A small sound classifier, trained from scratch: 25.4M parameters, norm layernorm.
Rows from block 3 of a small sound classifier, named by matrix and row number. Rows with one number within an expert belong to one neuron, the router's apart. Each number is 50 + 10 x the weight over its row's rms, rounded and kept within 0 to 99. All counts start at 0.
After each expert's rows are labels from the 100 clips, of 14848, where the router gives the expert most weight on average: "top examples" is what is common among them. Only what is clearly more common there than usual is listed. The data: single English command words and digits, spoken by a formant synthesiser in many voices. In brackets: how many of the 100.
# router: router (model.blocks.3.mlp.router.weight, 8x256), inputs 128-255
# up: expert up (model.blocks.3.mlp.up, 8x512x256), inputs 128-255
# down: expert down (model.blocks.3.mlp.down, 8x256x512, transposed), outputs 128-255

# expert 6
router.6:39 35 50 48 55 57 53 48 67 55 44 55 37 51 39 53 55 42 41 25 57 44 53 55 35 40 54 55 53 43 37 55 60 44 58 34 37 56 51 64 54 38 71 60 40 41 63 45 46 42 52 55 39 48 33 37 44 54 58 50 36 54 47 69 39 44 48 55 46 68 60 38 53 43 42 41 64 47 65 68 61 61 55 53 50 30 57 41 42 55 50 61 44 51 31 48 72 54 45 56 54 58 52 67 44 57 61 39 39 50 54 48 50 49 53 51 58 46 43 76 67 42 46 44 25 37 46 40
up.0:47 45 46 66 71 41 39 46 61 50 48 45 29 44 36 51 46 47 64 63 46 43 62 36 65 42 41 32 39 38 52 58 42 45 59 63 66 64 48 41 52 48 48 49 56 39 38 29 42 42 43 41 40 52 32 44 38 54 37 45 61 40 51 55 43 59 62 50 47 36 49 64 64 47 71 52 51 40 39 53 53 54 25 51 38 44 60 50 46 57 46 64 55 70 66 59 41 54 49 47 44 58 43 38 46 57 43 56 62 62 39 47 46 54 39 37 37 64 41 39 38 67 46 38 50 56 50 39
down.0:53 57 45 46 36 59 58 40 53 45 46 57 56 54 44 49 44 29 41 49 56 70 30 40 43 41 48 70 54 35 45 35 45 54 49 44 28 59 28 65 45 72 56 37 53 43 50 63 52 68 56 54 41 51 36 47 48 58 65 57 52 58 44 41 57 30 54 29 57 30 40 30 43 47 41 38 56 53 52 46 54 55 54 44 36 46 42 65 53 38 50 44 48 40 42 52 48 71 58 65 44 53 50 59 27 49 43 43 55 30 56 55 62 41 57 64 40 39 49 49 39 49 36 45 36 57 35 55
up.1:63 47 54 61 43 58 50 64 41 66 58 47 43 65 65 59 46 35 41 55 36 52 45 57 52 52 51 67 48 64 61 63 56 57 46 55 46 40 37 68 49 52 38 44 62 30 56 65 54 59 63 58 61 50 69 44 56 73 39 58 48 54 55 54 45 30 41 56 58 50 45 42 43 53 31 49 35 25 61 57 45 62 50 47 56 64 64 71 44 58 50 43 52 58 58 54 47 65 30 61 42 64 46 35 58 66 51 41 45 41 56 39 49 73 54 55 61 35 53 48 44 45 68 57 66 54 59 31
down.1:45 47 40 55 52 46 32 69 58 62 36 50 42 36 56 36 40 59 69 44 44 45 59 61 59 67 60 44 80 56 71 56 60 59 54 51 57 34 57 51 50 43 39 53 43 65 40 45 33 45 53 51 65 63 58 53 64 35 48 47 37 45 43 47 57 58 41 59 54 60 53 62 55 61 56 49 65 47 35 52 56 57 35 52 54 38 66 44 36 58 54 47 40 65 55 44 61 44 34 50 41 37 48 32 55 57 66 46 32 61 53 47 39 60 51 45 63 55 83 62 50 36 59 67 54 39 55 52
top examples: voice: low voice (98); reverberation (63)

# expert 1
router.1:39 40 52 43 54 54 40 55 61 61 50 52 50 52 45 51 51 58 52 17 52 46 46 47 31 49 56 40 47 48 55 35 46 47 50 32 41 68 54 56 39 55 69 52 42 48 67 51 62 28 49 28 37 54 29 46 43 47 63 43 34 61 45 51 46 57 62 38 42 55 63 32 36 54 47 45 67 58 44 57 55 40 51 53 48 42 51 45 61 53 62 56 51 50 32 50 64 42 38 43 57 59 53 51 53 62 58 44 49 38 47 45 48 58 56 60 57 53 38 76 70 49 53 58 24 29 46 52
up.0:56 68 53 51 40 57 51 47 59 49 54 52 44 47 55 62 56 27 55 54 53 51 35 49 55 49 50 71 56 41 72 43 49 45 66 54 33 47 44 58 50 58 46 41 46 26 52 54 58 61 53 64 50 66 53 49 49 76 58 62 45 57 42 49 76 38 53 44 55 60 49 47 54 61 27 33 65 58 48 60 45 69 33 47 64 49 65 48 51 64 45 68 30 50 39 40 50 68 63 49 52 50 50 48 44 59 52 42 50 38 70 47 46 65 65 54 51 24 36 53 42 46 40 59 31 51 64 47
down.0:48 59 45 44 52 51 52 47 53 50 46 52 47 49 49 46 47 25 51 45 52 74 25 51 37 47 50 75 48 48 48 34 51 48 45 49 23 49 24 46 35 75 50 31 48 50 52 45 48 74 50 61 48 53 53 52 50 49 65 53 48 52 45 56 54 23 53 25 57 26 49 26 38 61 47 44 55 56 51 58 45 55 49 47 41 50 49 62 53 44 50 57 46 45 46 49 53 76 50 48 43 46 46 48 24 49 48 42 51 25 49 47 58 53 49 59 50 33 43 52 36 46 44 50 50 53 49 49
up.1:59 65 54 49 44 54 53 44 59 52 55 53 35 45 54 53 58 31 58 56 52 51 37 48 55 47 49 73 44 45 67 41 46 51 56 54 32 49 42 49 46 67 42 48 49 24 52 50 64 63 52 62 47 65 53 48 43 78 51 62 46 58 39 43 80 30 56 32 60 55 44 45 47 62 35 35 63 52 50 60 38 72 39 43 59 52 65 49 66 56 42 71 35 52 45 45 47 69 64 49 44 46 57 50 41 55 49 44 53 37 65 48 44 72 62 58 50 23 38 49 44 53 40 55 29 57 62 43
down.1:46 58 47 47 57 52 53 47 56 49 44 54 45 46 49 48 48 25 51 44 53 72 26 51 40 46 50 73 47 53 50 36 53 47 43 51 23 48 25 43 36 73 49 31 46 48 54 42 48 72 52 62 49 57 57 54 49 50 64 52 46 52 43 59 55 24 51 26 58 28 50 27 38 64 51 46 58 53 52 64 41 60 45 46 44 50 47 61 54 49 51 59 48 49 45 51 54 74 50 44 46 48 46 49 25 49 46 44 49 25 48 48 61 50 48 61 50 34 43 53 40 49 42 50 53 53 54 45
top examples: voice: low voice (98); reverberation (61)

# expert 7
router.7:55 53 43 40 56 43 49 31 53 49 44 46 52 35 50 41 50 51 52 37 47 55 51 62 50 62 77 34 56 65 54 58 58 46 61 55 51 42 44 58 40 49 66 45 47 59 42 64 45 60 41 56 56 49 51 49 60 40 52 44 30 40 52 39 44 58 55 57 49 46 61 61 37 54 64 56 54 65 56 53 57 40 55 57 39 46 53 52 53 70 59 60 66 39 50 59 87 39 63 66 32 40 39 47 53 48 55 67 43 48 44 50 59 47 41 47 50 56 64 69 36 40 35 40 43 36 43 49
up.0:66 52 63 41 57 48 63 43 52 50 52 44 66 55 53 36 51 42 56 52 40 54 47 49 29 45 51 58 46 54 67 51 49 32 55 76 61 47 62 43 59 39 47 46 46 32 50 55 63 45 55 60 56 30 43 40 43 70 63 43 51 45 45 43 46 48 50 55 44 66 48 44 49 72 39 48 31 48 73 69 44 55 42 60 62 72 63 55 56 46 60 44 40 43 55 37 48 57 59 56 48 35 50 52 56 38 46 35 50 56 40 35 33 38 68 47 47 53 63 44 68 60 52 51 52 45 52 40
down.0:39 68 52 49 55 50 53 50 55 52 66 50 57 51 51 53 64 33 50 52 52 75 38 46 43 48 55 76 68 52 52 44 50 34 49 60 33 55 37 50 59 73 51 48 43 46 52 48 48 73 48 73 55 60 54 58 50 53 67 45 38 49 43 68 46 38 52 37 48 38 56 33 54 48 64 56 65 55 55 45 42 67 38 52 44 35 46 65 49 51 51 69 29 62 61 46 47 73 52 51 42 41 46 55 37 55 46 58 54 34 55 56 66 44 44 64 57 42 32 53 44 49 43 58 49 43 52 51
up.1:23 52 37 50 59 55 51 38 53 54 35 53 74 56 56 39 48 49 53 49 56 57 62 51 42 51 46 51 36 46 77 56 52 35 50 75 38 51 60 43 61 46 52 47 32 36 47 43 45 46 59 63 48 31 42 73 50 60 69 37 45 50 55 53 36 48 51 46 51 64 54 50 49 58 60 56 51 43 68 51 36 81 57 51 55 54 59 51 68 46 53 48 47 30 55 50 48 43 61 55 55 46 51 40 47 46 49 52 45 58 41 44 53 51 62 51 47 45 71 50 61 54 50 38 35 39 55 43
down.1:58 67 48 52 58 53 48 52 51 55 70 52 59 46 48 49 41 34 49 45 49 70 37 48 39 51 54 67 69 53 53 47 42 58 40 37 31 52 35 42 46 66 49 48 58 49 67 39 42 65 54 63 39 47 58 52 51 50 64 37 38 55 46 71 54 35 56 34 52 36 55 31 69 53 36 61 42 49 52 36 27 45 51 52 50 45 49 55 35 25 46 65 53 38 61 29 50 67 48 44 48 28 34 50 35 54 50 40 55 34 62 54 53 46 38 58 57 42 41 53 38 40 43 59 45 46 57 53
top examples: voice: low voice (93); /m/ (30)

# expert 0
router.0:58 49 64 50 42 47 60 33 59 42 51 47 38 45 44 51 52 62 40 36 46 59 41 54 44 44 68 51 46 50 52 50 59 50 39 40 43 42 50 32 65 54 73 53 53 64 71 50 27 70 51 53 52 37 53 44 47 50 39 41 29 56 43 53 41 56 43 58 49 55 47 70 48 53 41 43 57 48 50 56 48 53 50 53 67 48 57 38 45 53 49 59 48 72 27 50 68 46 57 48 52 51 41 57 42 45 45 53 38 64 54 59 42 53 44 31 47 41 53 71 28 50 35 44 50 43 56 56
up.0:51 55 47 62 48 53 61 39 60 45 55 45 62 46 43 60 46 43 59 40 50 68 43 41 45 22 49 67 57 65 39 52 37 55 59 53 49 64 39 58 45 70 55 54 49 33 47 53 57 62 51 44 27 34 60 51 45 65 53 61 49 49 34 56 51 37 64 42 49 35 61 42 45 46 54 46 42 34 61 48 52 64 49 53 49 68 43 59 64 36 50 32 59 35 54 37 59 52 56 49 53 52 69 57 34 62 24 51 63 36 49 43 47 43 41 56 42 45 49 55 47 35 45 40 31 44 39 38
down.0:47 62 40 43 73 47 43 57 41 50 62 47 49 58 41 51 47 36 50 60 50 65 40 41 64 59 48 64 28 71 52 49 50 57 47 53 37 58 41 28 36 60 49 42 63 54 42 27 57 64 46 76 55 49 73 56 56 47 64 49 56 44 48 77 36 43 51 43 48 45 49 39 46 47 37 57 55 48 50 62 20 58 43 52 58 40 54 56 49 69 47 79 48 47 57 53 42 63 42 29 39 67 44 40 44 48 56 46 59 42 44 49 52 62 48 61 43 49 45 41 51 56 51 38 53 51 70 52
up.1:57 65 53 56 54 53 51 37 42 42 47 36 43 55 35 50 54 50 45 54 49 71 48 34 41 27 62 62 29 47 39 59 46 40 60 67 46 61 52 55 61 51 45 43 62 43 29 40 54 60 55 51 38 49 44 45 42 60 51 48 40 43 48 71 36 42 59 49 43 48 66 63 66 50 46 65 50 46 44 51 41 63 32 69 70 60 56 46 51 52 61 57 50 66 74 64 54 52 60 50 51 63 40 33 46 60 30 42 52 54 35 42 55 57 57 52 33 42 56 47 35 73 52 29 56 40 54 33
down.1:45 67 44 38 53 39 43 64 48 57 51 46 55 45 45 50 46 33 54 51 49 69 33 41 51 59 55 69 59 45 52 49 48 55 43 45 30 56 31 47 37 70 44 40 48 54 48 44 53 74 41 73 51 45 59 65 58 47 62 45 52 41 41 61 57 35 55 34 45 33 56 34 27 75 42 56 53 47 57 64 30 68 46 53 45 39 52 61 56 58 52 68 43 45 42 46 46 72 38 48 34 45 38 36 33 46 54 44 56 38 64 46 52 48 49 56 48 47 53 47 51 26 57 43 52 43 51 61
top examples: voice: low voice (99); /f/ (29)

# expert 5
router.5:49 42 54 53 61 42 60 24 64 42 60 55 49 51 59 58 41 53 56 31 58 54 51 54 53 50 63 49 36 45 53 44 49 37 51 52 58 50 59 38 67 53 66 49 50 64 46 48 39 58 38 49 48 32 45 39 47 37 30 58 43 41 50 36 59 43 51 54 44 62 57 71 55 61 50 39 48 65 58 37 42 49 46 60 51 53 36 33 60 45 62 41 60 59 34 43 79 35 82 39 56 39 54 61 46 47 48 55 53 54 66 57 54 50 58 33 53 56 49 68 36 45 25 46 43 40 46 46
up.0:57 42 51 37 47 64 51 43 39 42 58 56 60 59 35 64 42 67 43 60 61 59 29 53 51 43 40 39 42 54 76 58 57 34 58 57 51 44 49 53 57 55 67 37 40 46 55 54 47 45 62 39 54 26 40 40 42 57 62 54 64 58 56 44 74 58 43 38 56 32 38 40 56 73 56 40 42 64 52 71 58 41 46 45 45 52 67 56 56 41 46 53 39 50 60 52 41 51 59 71 47 39 58 59 57 54 64 53 41 31 50 56 35 56 54 48 49 58 52 40 56 32 54 41 58 58 43 50
down.0:39 59 56 51 41 47 46 50 45 50 49 53 55 52 51 47 54 34 52 55 52 69 36 48 51 54 49 67 58 30 52 36 52 44 65 67 32 51 34 64 54 71 53 42 42 54 36 63 55 70 48 63 53 58 43 70 51 47 71 64 53 45 35 45 51 33 45 34 51 34 57 38 42 61 52 33 66 43 46 66 59 75 44 50 39 31 53 66 65 55 49 48 50 47 54 45 48 68 52 62 55 56 58 45 33 50 54 50 44 35 55 55 63 42 57 71 51 36 44 49 55 55 53 57 51 51 39 46
up.1:66 58 40 47 51 66 55 44 54 47 58 55 58 64 44 55 43 50 34 54 58 50 27 54 66 44 47 53 51 53 77 63 66 39 51 56 52 40 58 45 44 62 59 30 52 45 57 53 64 52 69 55 59 45 46 38 46 60 64 45 57 58 55 36 78 58 36 42 59 56 39 42 62 67 47 52 55 61 56 61 49 61 41 45 57 60 70 43 38 58 48 51 52 55 48 53 45 58 61 68 35 49 52 59 62 54 63 50 35 37 62 53 47 62 66 56 60 49 49 45 58 43 44 52 56 58 42 47
down.1:39 62 59 46 40 48 47 50 52 48 49 54 54 49 51 45 54 32 53 51 54 73 33 49 48 54 49 70 56 33 53 38 49 48 65 61 31 51 30 64 51 73 54 42 44 54 38 62 57 72 48 63 52 56 40 65 48 47 71 66 54 47 33 44 52 32 48 31 53 32 52 34 40 56 47 36 62 46 48 62 62 71 46 48 40 42 53 66 63 54 47 47 51 43 51 44 49 71 52 63 49 57 59 46 31 48 54 48 47 33 56 57 66 46 60 69 51 36 42 50 50 54 51 57 51 54 41 46
top examples: voice: low voice (98); reverberation (68)

# expert 2
router.2:50 38 58 40 51 29 56 71 37 66 51 31 57 42 36 51 44 62 49 79 43 37 51 39 61 40 48 37 58 53 42 46 44 39 58 51 60 54 56 53 45 48 20 50 34 57 34 52 46 41 34 37 45 50 43 44 44 43 49 41 62 31 57 54 39 64 49 50 39 52 71 48 45 51 53 48 39 65 50 53 57 37 55 64 43 50 39 48 52 52 58 51 57 48 65 42 27 35 32 45 47 41 46 49 64 58 42 49 53 50 40 32 46 46 52 44 37 63 53 21 58 39 72 40 77 37 41 62
up.0:62 57 52 52 44 68 64 43 64 47 56 66 51 51 60 58 53 44 45 33 55 57 41 62 56 41 66 63 56 52 68 60 56 58 47 47 39 45 36 49 51 55 62 42 47 32 76 52 52 60 65 63 49 47 48 42 47 69 54 47 31 69 50 51 67 43 50 38 54 47 47 41 46 52 41 44 53 51 68 47 44 57 59 46 63 62 47 53 53 54 53 54 41 46 33 44 67 60 58 58 60 50 51 68 44 51 44 39 45 36 71 54 47 44 60 50 67 41 37 67 54 37 38 69 39 43 47 52
down.0:48 56 53 53 66 52 51 48 49 52 37 48 47 50 51 47 51 26 47 49 46 76 26 50 44 49 55 74 49 57 48 40 47 46 48 54 24 50 30 31 54 70 47 31 47 45 47 34 51 70 53 65 48 56 62 50 51 55 66 52 48 49 40 59 51 27 51 29 46 33 48 29 39 50 60 41 54 46 52 57 34 63 47 55 44 42 46 66 56 49 57 61 38 52 50 51 55 72 49 39 47 55 43 51 33 51 48 49 52 29 47 42 57 46 46 64 50 28 45 51 39 48 49 49 46 44 55 49
up.1:67 56 52 50 43 67 68 42 64 46 56 65 53 52 59 58 49 43 43 33 56 55 42 60 53 38 63 61 55 54 65 59 56 60 46 45 40 45 39 52 53 52 63 44 50 31 76 53 52 60 63 63 49 43 50 38 47 71 53 47 33 67 49 51 68 43 49 41 55 53 49 40 46 52 40 41 51 53 70 50 45 54 62 48 63 65 45 52 50 52 53 53 40 45 32 43 66 61 60 59 61 50 49 71 46 51 41 37 46 40 72 52 46 45 60 49 64 43 36 68 56 38 37 68 38 43 47 53
down.1:47 56 53 52 65 52 51 49 49 52 38 48 49 50 51 48 49 26 47 49 47 75 27 51 45 49 55 74 51 57 49 40 48 47 49 52 24 50 29 33 51 71 47 31 45 46 47 35 51 71 53 64 48 53 62 50 52 55 67 52 48 50 40 59 51 27 50 29 47 32 48 28 38 49 56 40 53 46 52 56 33 63 47 54 44 41 46 64 55 49 57 61 38 50 50 51 54 73 49 39 44 55 44 50 32 51 48 47 52 29 48 42 57 45 45 62 51 27 44 51 38 46 49 51 47 44 54 49
top examples: voice: deep voice (100); /ɹ/ (36); white noise (31)

# expert 4
router.4:30 43 49 44 66 44 46 38 59 40 47 62 43 45 64 48 53 49 62 38 49 46 57 55 67 30 72 44 48 52 50 41 35 39 67 68 63 60 56 52 53 54 57 59 47 51 50 40 67 42 30 37 45 51 43 59 36 42 58 42 29 42 49 57 51 50 54 46 37 61 54 45 46 39 59 48 34 42 42 46 52 51 38 61 42 34 44 45 53 58 72 59 60 50 56 59 75 50 65 42 38 50 48 43 48 60 38 52 64 39 58 54 54 54 56 51 61 49 47 65 52 64 26 59 57 28 47 44
up.0:47 53 62 31 42 58 48 56 49 60 44 41 73 45 64 61 52 43 55 43 45 48 41 66 37 49 56 55 42 36 59 56 51 40 54 55 36 38 52 47 47 25 48 45 48 43 41 37 62 56 61 40 54 39 40 65 57 56 52 51 49 44 49 39 54 47 44 50 42 62 52 39 52 59 35 48 49 47 59 52 53 64 24 60 55 60 55 61 56 33 62 38 33 42 46 35 59 61 45 56 60 40 58 51 51 43 49 35 46 48 46 40 52 41 63 57 61 53 33 60 65 38 54 57 38 42 44 49
down.0:38 58 59 38 52 55 55 50 40 44 40 42 46 58 49 37 36 26 44 44 52 68 28 49 41 43 40 66 48 53 48 54 48 55 45 55 24 55 26 38 33 69 51 34 35 38 50 40 48 67 59 60 43 50 54 52 43 60 61 50 53 55 49 59 46 26 48 26 52 31 50 30 57 46 40 56 45 53 46 43 41 50 41 55 55 35 40 55 56 58 46 62 39 65 47 60 51 69 52 41 38 57 43 55 29 56 42 45 51 28 53 42 55 56 48 56 51 46 48 50 37 43 54 56 49 45 54 47
up.1:40 39 60 50 49 68 66 42 49 41 44 61 34 63 51 68 49 35 44 47 57 54 44 49 38 41 57 65 49 58 48 68 60 49 52 44 43 48 60 61 64 45 63 37 44 22 64 42 67 46 65 55 50 54 41 63 43 80 55 56 47 64 59 43 54 45 52 55 60 62 45 38 53 46 37 52 60 59 55 63 56 56 49 45 61 45 58 55 45 67 56 59 34 64 50 50 58 49 59 66 48 61 45 56 51 54 46 39 42 43 48 51 43 56 72 46 53 51 31 56 59 38 46 41 49 47 58 56
down.1:46 60 48 42 44 53 44 47 62 46 37 58 49 42 58 43 50 31 56 43 56 73 30 56 38 52 60 74 54 45 63 43 57 60 56 58 27 45 27 60 43 77 59 34 57 53 51 58 53 72 54 55 53 54 48 58 49 46 64 62 40 54 37 44 63 25 43 27 55 31 49 34 49 47 53 42 59 51 43 41 52 57 49 44 45 49 56 66 58 47 50 49 49 55 42 47 57 74 54 60 48 51 51 48 26 50 55 51 45 30 59 64 60 42 63 57 53 38 43 58 37 53 43 56 46 50 44 47
top examples: voice: low voice (97); reverberation (64)

# expert 3
router.3:55 32 41 55 63 49 58 37 53 57 55 52 52 44 49 52 62 53 56 27 38 42 60 44 58 41 63 48 35 51 37 40 38 51 47 59 58 60 60 50 44 67 70 64 52 52 65 38 53 38 44 35 44 41 42 44 37 34 54 53 27 54 54 43 40 50 56 38 34 55 64 41 42 42 49 46 49 47 59 48 44 47 47 63 66 57 52 47 64 55 71 58 49 38 53 64 76 47 54 56 41 63 52 54 64 56 53 41 52 46 51 47 40 61 54 48 41 50 44 72 64 67 34 38 40 26 54 43
up.0:72 52 51 56 52 76 64 47 38 49 48 61 54 71 56 51 46 55 37 75 55 39 56 52 46 45 40 44 56 61 43 60 67 55 52 37 42 41 55 54 43 54 49 48 52 27 69 61 55 46 75 56 62 49 45 35 52 80 40 42 64 76 61 50 41 57 37 57 66 53 31 55 46 54 43 53 54 52 58 49 42 38 63 36 61 67 52 47 48 55 43 53 44 47 61 59 33 36 48 54 47 56 47 62 59 52 48 46 33 55 59 54 47 46 66 37 61 51 40 28 50 46 52 60 71 64 51 62
down.0:50 64 49 53 36 57 59 53 57 56 47 50 45 44 52 47 49 36 43 47 46 70 35 51 44 43 55 72 54 35 46 40 51 59 41 51 34 46 31 72 50 73 45 49 50 40 54 73 63 71 56 55 53 56 36 54 51 59 66 70 47 54 50 43 61 31 52 31 52 30 43 37 51 52 49 46 53 42 53 47 63 53 59 52 44 46 42 70 61 49 54 46 57 59 47 48 56 72 50 73 53 53 64 59 30 50 44 53 48 35 55 49 69 51 66 67 51 45 39 55 52 46 50 54 46 45 37 32
up.1:72 52 51 56 53 77 65 47 39 49 48 61 55 70 55 52 47 53 37 75 55 40 56 52 47 44 41 44 56 61 42 57 67 54 53 38 42 41 55 55 43 55 49 47 51 26 67 59 57 46 75 57 61 49 45 34 52 81 40 41 64 75 61 49 42 56 37 55 67 54 32 54 46 54 43 53 52 52 56 50 41 38 64 36 62 68 52 48 49 56 44 53 44 47 62 60 34 35 49 54 47 56 47 62 59 52 47 46 34 56 59 56 47 47 65 38 60 52 41 28 50 47 53 59 71 63 52 64
down.1:50 65 48 52 37 57 59 53 56 56 47 50 45 44 51 47 49 36 43 48 46 70 35 51 43 44 55 72 53 35 46 40 51 59 41 51 34 46 30 72 49 73 45 49 49 41 53 71 63 72 55 55 52 56 36 55 51 59 66 71 48 53 50 43 59 31 52 31 52 30 44 37 49 52 49 45 53 42 53 47 63 53 59 52 44 45 42 70 62 48 54 46 57 59 49 48 55 72 49 73 52 53 64 59 30 50 43 53 49 35 54 49 69 51 66 66 50 45 39 54 52 46 50 53 47 45 37 33
top examples: voice: low voice (86)